{"model": "image-text matching model", "dataset": "simulated stained blood smears", "train_examples": 48750, "image_size": 64, "crop_scale_min": 0.8, "horizontal_flip": true, "translate": 0.12, "rotation_deg": 5, "encoder_arch": "fnet", "encoder_norm": "layernorm", "encoder_norm_position": "pre", "encoder_activation": "swiglu", "encoder_mlp_ratio": 4, "encoder_parallel_block": false, "encoder_inner_norm": false, "encoder_moe": "soft", "encoder_drop_path": 0.05, "encoder_num_experts": 16, "encoder_moe_every": 2, "encoder_expert_mlp_ratio": 1, "encoder_slots_per_expert": 2, "encoder_shared_expert": false, "encoder_patch_size": [4, 4], "encoder_conv_stem": false, "encoder_layers": 8, "encoder_width": 192, "encoder_positions": "learned", "fusion": "prefix", "tokenizer": "word", "vocab_size": 32, "fusion_encoder_width": 256, "fusion_encoder_layers": 8, "fusion_encoder_norm": "layernorm", "fusion_encoder_norm_position": "sandwich", "fusion_encoder_activation": "relu", "fusion_encoder_mlp_ratio": 4, "fusion_encoder_head_dim": 32, "fusion_encoder_fused_qkv": true, "fusion_encoder_bias": "none", "fusion_encoder_qk_norm": false, "fusion_encoder_parallel_block": false, "fusion_encoder_inner_norm": false, "fusion_encoder_positions": "rope", "fusion_encoder_connector": "mlp", "residual_init": "zero_last", "optimizer": "muon", "muon_scale": "match_rms_adamw", "lr": 0.0015, "momentum": 0.95, "nesterov": true, "orthogonalizer": "newton_schulz_5", "adamw_lr_other_params": 0.0027, "steps": 7400, "batch_size": 128, "epochs": 19.4, "lr_schedule": "cosine", "final_lr_fraction": 0, "warmup_steps": 1480, "weight_decay": 0.3, "adamw_weight_decay_other_params": 0.01}
Rows from block 5 of the image encoder of a small image-text matching model, named by matrix and row number. Rows with one number within an expert belong to one neuron, the router's apart. Each number is 128 + 24 x the weight over its row's rms, rounded and kept within 0 to 255. All counts start at 0. Numbers have three digits each.
Before each expert's rows are labels from the 100 images, of 14976, where the router gives the expert most weight on average: "patch colour" is the nearest of a few named colours to the mean colour under the peak; "lies over" is the class under the peak. Only what is clearly more common there than usual is listed. The data: simulated stained blood smears.
# router: slot weights (encoder.blocks.5.mlp.router.weight, 32x192, trained with AdamW), inputs 0-63
# gate: expert gate (encoder.blocks.5.mlp.gate, 16x192x192), inputs 0-63
# up: expert up (encoder.blocks.5.mlp.up, 16x192x192), inputs 0-63
# down: expert down (encoder.blocks.5.mlp.down, 16x192x192, transposed), outputs 0-63

# expert 10
patch colour: grey
lies over: small cell
router.20:119152108135130158180150130127129124113120106148143154151118141176111102165144168092167161087158150092099110128122118137114137162166143143113099142153119140151138122120111103131134176123139167
router.21:099108126129126094136128137089111161111150092156106155106116127090123183153103140160091150087092080138128168159170129093159157128126174124116136113097127161127161155169116123119142104132074077
gate.0:140117125126122125159125128152117096146170115141094105137150179124157106154175146116158120116131085173149123097154123122137122128115134111125114140121149093127157150123125110144119146123099164
up.0:099140119149128139122114078147094129146164121109107083132147100169134117179178091136141148123122121123120150143168113150130097173120118083126130131143131127139150116117116119116143138121145131
down.0:092117109106116147087140149120137131128123147116156139065111140172132154165128118138149121148154173121141132128124140114135121115129128097141114091097082129160122086122145163141138114141144110
gate.1:158099125113151155103163132125126108151141142128155152126059127144095112108121123118093083119106116118137127179150162104168099135152122093110116145092144118126111088140178143090166105102156169
up.1:123155107125093132163106150136163117124132143092104110107195129119140122197123118163166145122136095130102127136119135154123141130123127144154176154142081133128139183128110126140060163159096139
down.1:160126164094102163148173137089113154172166116121135124129089120156127155103174149127110138097097146161123110105159076101127152110073105149113109128099164074139106100160146171100156098114149141
gate.2:138124117151151146134156124115131107128124130130101118147130132124129120101126113166130126124103143123141167152121088098163108125105127130148110100119091119131158108127130118136163095167157128
up.2:151113118138086132087105146127074122094118134137093114102121137192092120144145131133119156091174123125137098102130114114131109089136080122147126120138135126144145146130145177145093126108124093
down.2:090114128140090093148109159138164146104142143096104164120131144127144109134107140098131155154124111108071163133109094141126117142105125150120182131132121155142121118088130123151151148173144127
gate.3:138130103114097154108080134107097102137100104107144124127163143087105108130154146124149138116124124113156117103124143123085130073132134153174110137107122118181152169160152116138133140097127101
up.3:115131134105146070139174114175170171135133153159128111154087127113126153127099103108103130154127130116124141178125140153152115150119124114103128089147153154124093133116088143111128150125096146
down.3:136134147137077167121087094180088117117086089130174109104155129136154133140174105108138139136115122113144151120105125134120150152147107108143118137140132108107152107108121112127166147124112114
gate.4:163118105086105134107075114133139157163130134132131136116091093179122122140080125160087126107112147141142111094154157105144175134140148155154131135146119133111131152168098147122093136153081146
up.4:120114118082100131083110102146151085150163106147149144125142146147133131185089163116129127133093147129119123105122155140108165115103129192115132135107165132148149131145123119122092111105079111
down.4:126136119120149129162123139102139088101136130140147166125154131098151111133155138113120142125128152141134137123183136129121162103121095163123117101150127124128171157162162143144116104093093103
gate.5:128163153136149107128099148146131147123123131164127135185172168125134171144093136138098119173100124126120120134107109081158098099120087129110113099158151165155098117101128132129158102130124089
up.5:120142098128142131148090098076128111132139122127088134089118134106137090114149125162099108112125103148122122113142125163131141142135150155143126188107164083107130160100098097164145147082119140
down.5:099084130136093147157175117123164129141126126145141141100137150135125137155128123102147099151113136117136143131136134122089140121140094130144170121152121134101201092123149097116130148161155128
gate.6:119154104130135137109091129108134113103155104148097112090158122129110111088166144120149112138128117147172103085139154111138137122103101077108086127128126111112165130126103164147099134149092118
up.6:113192101089158127150152145139116112150110138111176133144127110120134137119097129110156125138117103102096118128091126114140153116105119115073163138157138178133089104155143123101096086124149138
down.6:147145139151165133101172108112126150162163119101120064131115133126121136098097054128126138124119109120154118110084115124160136093135108127119102124131101130108096137147133146123136126090147140
gate.7:121144163109130136135150109113128087087109114127111097153100158125115125154105137115116118106159147152142156114123099145143139127128104114132151039123070073153094112117121147181131119120131175
up.7:134139129108096130107127079115112115212150110123105186117100154098133124139128147137110160130137154145124152113155163167117096098124163141189110129090115145131146145155116100097136134121160118
down.7:110103107125105083150133124109122138143135137094127113111128115131128122139122148131109115107151108140169151133103110150170105113089169153123064145058113096138150093107144112121156120140106155
gate.8:092141124120108108105136128105119107138134132083095140143158087131118144110098108082140124121104151116095149120130137160145119136135131108162126103135095168126197122157105143137152077145106155
up.8:150136118151134124117134120164100130106104094138155139087113160119148120135139172177111161123164117144142124143116127132104140077127109145123097155097097060136080133101137096149117146153152085
down.8:128133121115122133088143137154130063128115108107148113132118131106146131109102154093128112175131118169150139096182160151160099152145120142101147123116160186104164112124110135121104096099121123
gate.9:101120136088184113161114160153142136086132152157085132112135119143106122159144133105135144156129130086133111104107087106127136136122145113151139125155120161120146139145075112126100093117127168
up.9:149154088142109170120135120107123116185142130129175099127135137122139134124094096163137094095138127126122156164131152144129111112098114118133121113095147086140106141118165104138171147120121087
down.9:154123122142138100147100096157143110148161098113118134133127147149132166133088124149102137145160152121090093108148123108114097192181139130163108112105160110129126143114141108119079111121104165
gate.10:115162084130101135124139138115116111130137145134108112080138133149115122193105170104177149124125160100121125109150150110131167150140127132115146127137124116093099106138129112139091157115107084
up.10:116131143141134133161108139125152140130144157163136119191104118163160134081142117122097113114114121145131116145129112162103092099122173136161111128099141143114144129153125174147152076122175136
down.10:133176139145114129098149172138094159119092134154138146103141101147093127106153142129140127137169150139110111166142109150134136178127143154097099113147085124130142147111100114127082084118104143
gate.11:109106132092134146174186126124115158144160124100134123137111153135115156128127155144154166108148086152137169136181130151109113152109113169114108120134070131117097096137169159140141097131151159
up.11:126156114143143067095126156159120156116117125145115164143105119101104106096170112111062072137152133134135124129128105225128149131110128114110151120123152089162117105103122117113158076154105088
down.11:149126135103106117142121139115141155158128116126117136124174125099163175149114118103154104107138124133124130132145073124156114139129103123143124062139160136116115119144118142128136116121100163
gate.12:092151123133118111094156136093165148140113129084099089112143114154114129132128173135150114123131164130092120073127120137075137114160144149091141137104137109148123121108134146094129156148136138
up.12:090146153120137137145125123136145138150140154137169109125087113137135137133101112147137109101105128092138146141130166128180138120130147145117122139169114173121136115188116104148116134112120147
down.12:146111159135137131168135147143156134207165110131103158130168096170121123149116124147143139136119122132133118129129103141131109106092131146149122120113128104094135145157154128146117132134153152
gate.13:141174142130127132128123145177143105124161130132139128154112110131110143128076141101089155125129112098119135151157051097123125137123176151137118127108074084152087130078124124131153109134135127
up.13:132118126101128114093166141121124105104155160140116127175105126120129126182145133097121146130157123127122117108184087143115114101139126130114127060104104139126156142101103160163135109112157100
down.13:125180129119136108136133142104151178124074134097112130106137136105098109131154166192140121159104154136092135135088128132110143146147087118116120108167130148171091190123144104156128126133119121

# expert 9
patch colour: grey
lies over: large cell
router.18:129145168129102114108117144127121117144162108108124145122174101127154122116112091116149119146090152089120131106168160148118087147155140106109115144119123169144110087157087164123098162091060116
router.19:134090140154134100120104158112096114172122121094108155164143068101136103160119114110117137128096167131125097138166153128136090118136168112117097145103112115148111135134146142107150132124132091
gate.0:141139138090113138157113131103130117117104108080120128158113097152113136090179162139135113140065123116148152131118139129120105111149140122146142149131119122110177122159111106099151118112126164
up.0:137110121093099175125116090129160140115119119072127112081178128128084104135116138119145132139097166094135134125145094116134115134168109134104125146139114108158124132118094095139168131116116145
down.0:129127134119150128174143095079124122140117114131149132064140161118170153125157139185084137148126150116142129111153124161134112124134121143089119144117118170101130133094109181096096177169129127
gate.1:137104119095157128067143161115127119066130110115168118127128116102139196129166072151137107108166118117184108134111133131094132162162117134164160109123140130161089148121152143109147103123138107
up.1:144119121123133140100153117136102140121143081095149127162160129118145152099151163125104157156109131135139164135149139104081142118108097134129131112122150079100129161144169117121109103099140097
down.1:121132110144150165148108099113209082113062130094101107102115145141143133120155081109135145123103090128129099143141106123106090152118116113113141108113126139074155134162140142106113152124126114
gate.2:086125140133177130174123081125156126090141123162128139115107139158140128124103150171088118118125155078099153082096155136099132148100108134142085095150150110125091123095159165148140127105089118
up.2:154128104096110127113139145138152117129128110117089128122107135086134119170113132103146151137157143102137110133172106165122092147141121114132108153111096078132128144092103115139102140165145140
down.2:126159155109110139104146092134146152094120179175120094132131100145112140119094143102116072135097128104135128114178143139101113141129117106132121127153108104150139106168109141142088152143184101
gate.3:143141138159110127128145134078105150115106182141139162195142128146139128078121139131140150070129169111082100091109126135135151131152151113121127143129163099120137135139135125140133122129112129
up.3:132122141106117115107115128116110157104144158128129143163155098108105109077096153110141156094143149156139110132107160121117121066110170112113088122141139108169153138122116109109111119148098147
down.3:120132132118156176113140130102152124105123123133099095084115110118119107145124140127132156177119131142084139161143105104134130127123117119132145158138072145104193133108130129147120103120139101
gate.4:132106112146114167133118173183121165078095107125140148114176132134143091161121133113081119136123134158155153099109105138162121149113058128097070142094106134143117127144125123156149145147132130
up.4:113138130108130142107130102124139098157141156144118104114105166137129161099138138183136123147112125122100116111107126144106127118134116084162137151121111086092199161116116119126120119133127167
down.4:150134111141123111146133156097111124083138074128099147143152110129175164087138121097148107177123121090165131117083143108142095112139140131145127137133109108109188122097113095158155106154140094
gate.5:158146111087078119123138146135131148127109105136123139167176095128129134166144138135137093109148069146082141101146115151115114088130143137138112142128127148120172154108120116130159136126113134
up.5:096135117064120160113094132141174064099171151127133141101171120149164144130127144129132111063118096127133149153079132083139110139131139144113135135116112158161133169123120122121145126116112116
down.5:110194109090131144132082127189128117104111135147120136096130108133140120115173087096130162186082170146142069131109137144103101109158088130136131130124153108147131120136168122128137116136120111
gate.6:111136177123146151181093130142099147113105134129146128076083117121118119080159110157103173136107180095117114149110088117100106134121110098172156131140155123124144143162141111139138080086128146
up.6:128133092138116080098144144107149104129144129135120135140181144086154134188130142129144101141140080165140143107121159131153142134113141159093099115145115150142117111092123153109105166159141115
down.6:079141091109128118140134110146113166135155105127120132124163136149077116151130113135147145114129107111164120153153141131166111119150151145124108097144080121133151114176142152111159153174107149
gate.7:092147115107159115149099165138145085145142098106147104166121134077132132133115171138092132093109102137122121130127110122152135111126130082120106133091179064157122165148143130158124105141127126
up.7:148169177148086165115096171169101148126128164132114148113085110150131146131133080141156143155118188136119103149115149102103141151117109108121106129147100141116187120136143081140164123094157146
down.7:125127105082110109122163134122128111113151096128156133095142165119123103118097150130130166143123124140118101142121129127168156154162100130160111136133129115119140133155107141165127174138173109
gate.8:120140115137122153154134108107145094111098130117147161138083138116136106134105133142179109147085181123146099143142136093147141157171102152143109097120103108114114117142102116118097110117203173
up.8:094125099133119118167118134099118122138097116114108117131099123110147121106104142162141093164082143152117144128128148128140105161155119135141125166066116068133135114149128143135139100107161138
down.8:136130131127098079113149107158125120142134118136103133115137113137149120083146168147115142101103134141118118112130142148152145142092152151104175176094132145154132149124114132126080153175118125
gate.9:107098127124073139154149145083115142133120076145126161137124128191129133121105093100156150180148130092099124128119132105117134126143129132058126138160112088132133145143119156095122106140137115
up.9:105108128109155121140156112153123171126093117124105128132125168179118112127154072105138138136108189132113141146168149116136117106140143097109132096155147147124096116180129104122130122128122116
down.9:134130113085156123154126146108121132134131106125182134126127147118113138092099121151115108124090148082144112115104113154112111137099122128155085121134149114144108139140132128127080144156128121
gate.10:126130157128119138112132115096086088129088155125134145143089108094106140106155164140156120155113104127109082085130096098101179139127153160136109078166131100156135127160140122102151141131139163
up.10:113129141113170158114138118133097153110100135124153089128082130085133156092128145129117119152138119121103133083112098171130133120120092158183135092106111108155102168137127121124147105130123160
down.10:112133102098141105134104132133144119117113134090077109181222128137174165125148158095113125133146147147091080111087145133177126119128087126102131125105125111131118123147126153113126156153121135
gate.11:116115104084106144128158147118136120120111095133130126134196133105103167080138145083122126119090121127136137148094166160146127135151133124114134117139124144120120169104114116083134165161112096
up.11:094096142117114116145134136096148163168123134160074150133116133136135121111126128134103133144137132132175116155135096183102123128112147152080117126169106110145157108110131121112130106133113144
down.11:134142083131101117083112174153118145157139154110133134159138119092116117148146137101173144048105105136139125180165113147115097131130149092076147142084105123143116134145139122107156161152120138
gate.12:110133128111143144162100108136071134134107132130120148102094166176141166151134148156167125108089110164154139147094143155158135130170109119128116129123130130106119089137105137164094109105161139
up.12:139143127126089114128144104162163125129123139095147138100148118146152083108129112098144161142121139112108106105122114129116125160124154144160116118123131180113137146092137128079134147120122119
down.12:104158130140146161073119149120109075123099094131143112116131154076082099157109106115164131130096140109140123136096145143123131147096118118133092152103143099131109119168079152159155132083121143
gate.13:112149109094092116128157141110120098175124142130129145150146171127115136175120166123149174153149113149116135156071168171132134094150143150176137157149136168136144148123153123113114162143135103
up.13:141131121148143173140107106148123124060138139114131070116098114132152114068100087147104085136114143127150132141196087092128120183127146168122157104093139083135140125159121119110102105105156145
down.13:154140134152137076123109128132129109154109089161137143110139152097069151117099115132123092123132102136118159156086114104115119068152149159068133151135123135188121161138137152114126101152179158

# expert 11
patch colour: pink
lies over: small cell
router.22:118105147134097082125146147135121113144155126082096165148122128153119126097093107126101108113102160125135120102148150121129122116149099119073149153142099106124112157143156167153113113117091125
router.23:119119160157131087150153120115178160074141104150107149108170119102133120137132121083118167178135151109091138090094099180094137144121166144138139118131113158120135153093093109150101147127139135
gate.0:130136098151118153098156120160142138119131153088118171096109184117158148141138126094117112151089119148108128114109106122107112133099141136134118091140116063155120152126112133129129117152058122
up.0:151154140160068105137130136142172112135112117124157118148186121135157103132156169134139153110101161096159111089089128090126150132096138104166079092159142127093115150139163087143136101114136143
down.0:105078145136127104125136146107129129122137079129142185152088091153162134123151143081123125113124094126142114105162090143109124121113173125094166145157066126191121166145104139130167116142105099
gate.1:153106193180157132137113098086175124101128124118127119136123106118131131114106082168119163155171147099137159123131124132096106128118148103143118132100071110143130122103138136115130118119109146
up.1:099157093080100113125143157161080119145134138151127120092124137159139118136143147085139071117111113147139091113135139151165140126159116149122141122139174143094138115140103133134130127124120137
down.1:163102161136121139129115094183096109102109121167156143135132105152123134125137110113107107112155117139125124143066150148150182123131091142119159116141127115156169089117103174138092107095161156
gate.2:093117163149184127127138155104129173097137113136144153141155146098131159099088189116097119161127096151180139126098103164139107122101110141125126131157085164079137089137114118152110118114093085
up.2:177134077110087135097127090166126102151099135125094109101103105151128105169139071147150127115128142125074100135164174093110142095160125102117148145121147076153102148126163163128144126144135159
down.2:126105119157172136114108163130101132157128119097151126171105124139112122132113108131117112147086144145133114118133156139152133074135162149128124091149156076137082111089103138103129178100170150
gate.3:098070101117089101159137135105160140090118129144151135088155115126150114119132166137107154192111106167122136115104114132105149156103163105121143085117150165083125168107105128118108175127129112
up.3:110070119117075114161151112128179132100139139152145142111159118127160122112134154125117166204111120174099145121091105120093153176111157118120146104121153157093121152108120116110108161125147137
down.3:151142118166142137107114087150153184079090138096170149144118156130096124113129098087146120123156113128089110118124151157101108113190152166123131130123132116145174112163129131167110162125126140
gate.4:097153143171125139122165125103105112107113100153129106126113117128135130130122147140150160103124076122082129137113119111122195110152114155107126137143139074146083132139113137130135110086127153
up.4:127072111101168134141122122105131086080170089069097128155101149113143106139078155124156157114111150116114135163106132131133160127157167172117156132127109113127151124111128111153127144120129087
down.4:096121118134121093157129122130172093119176132139123159079126152157065125105112159121105154099110156150115136161083102113113152077122137094109143132157118166112124140133169096115140122171123108
gate.5:110137122155160103136176154109125178144132113130088099106113106101121147124134147120142124178099147114157165105081158153130135088145095131140112130119108143108148122148106100121131105119091136
up.5:098111082117129144106071133139149131101069107101173130100129093106156165126095150126129039106147134133140141114117127134174159163113131166137117173149154135128128113120129121161090144158177154
down.5:120121120114144161170116144166136170131170149140144117128130097123105156153085082136176109122143117166126111164085128111139156142155144187109130097180102134129118131135140130113120101117063144
gate.6:129126085132100162140137119105115121104120088062118105121111091174135101120134126119146092112097137118076122111154163111146158153147128133135146117119103166142123127153094129167116140124135103
up.6:124110106098134104117139131095151155089107090141142115114107125131143118095121150083146122132106168139114119115146158102160144133099119148143131137159142147126118089122103103133135110119102073
down.6:109147125115121099170148129109161123135164098135111142134144095147114115139097133122094182113143098108134142151095102134138131132088138153141179128133128110105107106145146141103107143157118138
gate.7:124117144144095106146083128114148131159135100141125120121115097155130161066118132140097120169117131131112118148121117138099092134136103140065116090133128186095119112115147158142137162101136137
up.7:151100070099112137130139163150146178117146119093075093152157110128130135121119175123129135092099162112097107109172098127156092110099102160122153125142131116129137140159149137151124107107118138
down.7:094103143062155148115153112108119096170133128159149148156144177139114117130157122121119123166131130140146136117161163151110151120151114137134122149168133160137133101132134171095109162142093143
gate.8:130080130110128107127162124092120131098090150149156122114108141155132155166091093126149102150086123135182140143151156160109107182147108127165150124109111134141079112119117128132168116138129146
up.8:113105131098150117145166128122128147075106147142157090098122155139122169166095112135166095133122139127144132119154162156113134142148144156145175162114089126110100112129128116149129115118123102
down.8:119102122157114159161173120125112117125123099097081142106140134116184113182133146144130109113120094117095119103103163087142116138106085137133120169095106143100179141129118129140130179083142147
gate.9:149096132145115098098139111125152120110133146147122070184109130124154155119111081132104099119135139173186150115110154150122096127117140108106115096107155138105151105174115134111129099099132122
up.9:113145115145128115079115099134124116101157154133118093095091170128128181129092082117115135085144084086129144148124130151125116123076133108136120124145060158120108111146098143155113085165084146
down.9:121103127116126102130129144075137126117157124136084124118137129117152116131138110151139105130123132087081105183144094170104130127129123108134174162143161113144137157118121116111159137112166141
gate.10:124140160117155129094125061140111115095156178106095142125152125144126092110160158163119121145103153142149138137128178130153158142135090145131096112112143132146129166120104106119146122157102116
up.10:134145118141107136137087123152156127162154108109130144117162152143112119113167130136105131112149104114111134155133132102095117117123126120134109175165116125141155142103147146094115121149074095
down.10:101131145145139132140124132138092129129105122061160163136137140157151106153108173146123099108148115112157147107089117143110114139118096129112159139119135122104127122100111132123098148131106149
gate.11:134142132137133103099150108138137110150118076114114141088133144153084127104144140161127171115149163097135120129125125161134155155107144100130136146124159105141093105126113132121114110146159147
up.11:147137111123119163144082144141117129116112196112132119159161102116153137136134094102146105110116126164156125122172153097112097097117117132111096108112101134084161138094123139140149135103108119
down.11:156145114132138119111139090132148153159107100077137110142074129129149108124141097137131147143095186140130139133125177135128114124154121161140136111124144152163118113170131120168102158089144140
gate.12:142175154189155135145119155116159195121138123067123073103120108049119118130093103134132133099141153112096138152160122123165127108132138129102118124169126133127130146157146116109121092142124087
up.12:117162155158112121124162136084198167139141157098157109130136132080128067123110142139115122147169150069105137125107103119130121178112112146117122159152131159112125158164155091123139125154154105
down.12:117100100101125143117094093133139153112087090095163158169164144121087150112127118070116159106167167107145121128126107114139105112141162102156130104167109146156166176116100139158093138123113117
gate.13:156183118143139119130114093107101117145127129155147081129139056069141147136103076084143099120108131101154161092144146131158148107115100117098112095127132124116136093113108131120126109159113151
up.13:158145156176140089108114146111142181160134116091135136126164097076151143091130154092163123141154147130163162122129070120116118097110128108127131145164162040160142116097152199150140133129138089
down.13:152112140124142100135152113136159150127150162136127160150102107132145100122126144142125127141121136135144140072083108155171088100172108101140110127180123094083111102072129148152132122102145140

# expert 6
patch colour: pink
lies over: large cell
router.12:134109140120144140104106163073150159145145142112136112144144091114109146109103130133072133122127115118169139118149124125109159100097151109146129147110108091126082090134139126137130108149104122
router.13:129095165142138110109095168123189108132152142108088106133126102080100123130112078141131132103101146134141131126155108149135079096146151101144105164087103116145106155148152150149119099160111090
gate.0:157145097159154106146130173116103117151131135106151159175134127070113087157151132159123136140137145178147140163050150117116130117128191170157140141116147112124184112160132066134139164105079131
up.0:136139169146105126150141129142140123139099120154126103117079094117117122141128151100126104138114138140068114154136129128113104138120086135099124124122109091114142108149155124107138160101151090
down.0:183141083123112138114132150134138127128129128139120122159137100076144109140171110130109150110080133167119130131132114126117144143175146113090151104124147135144123117176121135136163106157124129
gate.1:113158149135164116172122075157148102123116126168157112157127097163080130141170138127106090160133152116114115123127128194108170152121128103151110088154160141103106108122131142105147152149070129
up.1:108114164131086117098117163110136121168133105102145124150108131117149135118105125107095153156162156124126150126109146096134095122134120137164156163148118086161139130076143109162127110125161124
down.1:121150138142131118143131122178093135149193117083179097155124117117099138111133134118124119114142135140102145161111125088152098167131133147132145121118156058073168127148113151107090087084124123
gate.2:097126144114129156154138133099090142130141164160105150162132148117150136163117146139148177191097088083140138101106105110103115144119141152111115107129123133151118150117119096145091080117140140
up.2:142132091140127123176079152148113179116144112118119114117132138121138204107108137147115126134167154104110119119135126136114170124146130172114133138143156135148137106097158139097115094097132107
down.2:152129140149132118117127142110115167158105140152135135138138101134120117140111136146143133108121167141133134077142140141138084085164112148120172134157124131183121077155155160129095155090129111
gate.3:104143133137106120144089104115148173112175139120172154153085139138127109166149164095119128140093142096072128112118123074098132153117143178086140091143155130121102143147167147118171108146159107
up.3:137078051118121128096118147118108128137127147160144136121155106137110089128164123127164110129090121118120150110097139147154118101154107141122130144129142143130144146134089115098145222122105104
down.3:097151132102150114085074133106145143134105148117150111125133106129098137122099088099104127116098136174162133150132147110155155117101104110163145132101162129139153135119105160137145144123158144
gate.4:121116129109128105151129147126122113101156099136087104121130118122123112158156129176167093146109129120113114115104082096132100173109127108126131122120127139091117192112133167098196163159143176
up.4:154115128138130161161098088158115084115139132116161134124167141145139169093165159167123146132141073163167151146122106135123144099134124150118169113152106151169121119109136099128063095108126140
down.4:091094073149124131177127124117128126118172139117120133143156105133155094098141163189123102137124167181135120157113120082163129159174110139151158142173133119103155161137147068078140099097113150
gate.5:135089137139091105117118126097133126114130149126155102163127101118124100156136107122129135110125137123121083126130109091182172134114078145140100131138147162134108150124132146131140168099140103
up.5:105154149117146145141147125090170176101153131168149145147143064122091135100160163110087168102106144131131140093135174099136123123162110133131137107118134148129133140096156097143104148135150141
down.5:156125105141130137130128127105150137145092123136128113173142107107086142146119140097128143142122147128104146116122139158135096126097118115111131128143099141146139152117107097150102116092176175
gate.6:126112153169118130152141098127103148161148138136121148108121121153113120130104168117127113091142120135120149123176097086178135107126148111074140157121137150109111136143123129127114107149172118
up.6:135155128135075153101120174144145128091091120110136106134111120131101145139125103107143169126151117115124113140106150109154140115141142108157089151138102089114130142106134151082130093144152061
down.6:150133115148111142107153089146116120123109129118102162132093140136172097133104176145177096115142108162088100157077100152175159117147111136106120119103137096146151151127133131093091151136122143
gate.7:153131091118133110114098127127144149124137144127133129136148106110094149137142115164148125167156126144112122115102123142128145116106169112147111129111143135142099138171129137114121048112124104
up.7:118126158106110121130130133113114092105113099125084122147127130106135126133160133145135110095104139111155105149186121122127095159142096111106120092177097149098124155127144113140153159171163092
down.7:095103114169131161119133137136129144080130112125129145130118147136124098136134129131142135117101149137106128163153130081100096121100116147115172128144146144075101133155118105134139166116096089
gate.8:134133125102157099150161114116158087109158108137121143149121170121168098128133152078127146114161105121120093127133116134124115137126123125112120147100138114135108151176135161149090155204114158
up.8:132105124132100133123114109155093120124128072176163141156122121158120137155126156123127100109099178133159150149110160105118150102097150157117109116163104090129135086127128139104123127120152156
down.8:088118122111159121175139124198139116112125088179110111130118168091164144133118125122161158130128111149128118140111092144154133155133138115135146140099113150108120138148150132102146137120140124
gate.9:127140094099139110107072142132124111132124125109145082113100141108131165127140096155121146084143112087114130152143142119084081114110142119093138163137107172141119155136140140125181130135135100
up.9:149137144149100138155107121108137101101123125133105095127135130120145136131089151152071126116122158143150186154108077141094142150126130113079120120119101114100111128140150128167128118114066173
down.9:118130115148119109125103143118182126091147146118135151138161117173098108151162142123152149106137148117111104074110108141100141144117166076167127109120158096121120122097098073116141169108140139
gate.10:120105107137128119105109135142122106113155123153140147117132134146102121153099101138152144168148146111096144128137126124153176114120133107150141101158167130134127145143144152145171163112095104
up.10:134116078142124163152102172088076160086106136175136118151172107127140123138114118152121147085143123123094117127126140108163107085101116111157173118124131139173158139141155114136141103168135122
down.10:092094099145145119148161123117113061144153157141150116185099122106159195093121160167109123144138112122106123117158109113131102122128129123120092102132126155157173090157156158154088125115141143
gate.11:182152136159122138105122129139110160157112166106182108131114112133116124101114138109141077103138140124098123142115155135122153067109143131163124131119153055138075077125138131153155093111195152
up.11:076111114107140113164118117121155093089138084148096151136132132129132143143164143137115176148116110133140134108135114109124111196161125124087128135128101192117184162133125124111109172150060104
down.11:139096134127105117109166127098164145079129100129170137130110154090137119105134137104125168115132108092082156164143126106091121147129157157133154086158132102113120135140136122093160140145119110
gate.12:135115125146154100117121151090163151138134115137158137140131122064116137147128091152145128085115168096133177120159133173141113128143128117138127141127072103121123118144099143132141065140120121
up.12:132132124103108149134134107153113124126109128136102132105130130191144135117148158131125143163135104163124093129116125088116141132110136131122119094103191160137146129119152124128093186110147138
down.12:127122109121151109102114100131150125085120098125157118130136157168149100114136152148144120110167124103116119135025100136110138136146106153139148114105154112128123121119115132131179109128093117
gate.13:113091118125056133114123115158143183153144150148118144136153119146171112145137133130146148146118136158109112107122132127116135138145140167101115159122105139115111173129115127072111114106108168
up.13:120142147119091190119144085071114161144091166101141132074152137170144121108132173125122154124096197115136123123125136095102135100145175152134135143126116126122136133082104148127131168135153139
down.13:118101115140128147092126153141132157136086113173156070108147150085115158179144141128138105149133123135117152137186139163130120125098166136126127134137120089100093167156143137159119125116153109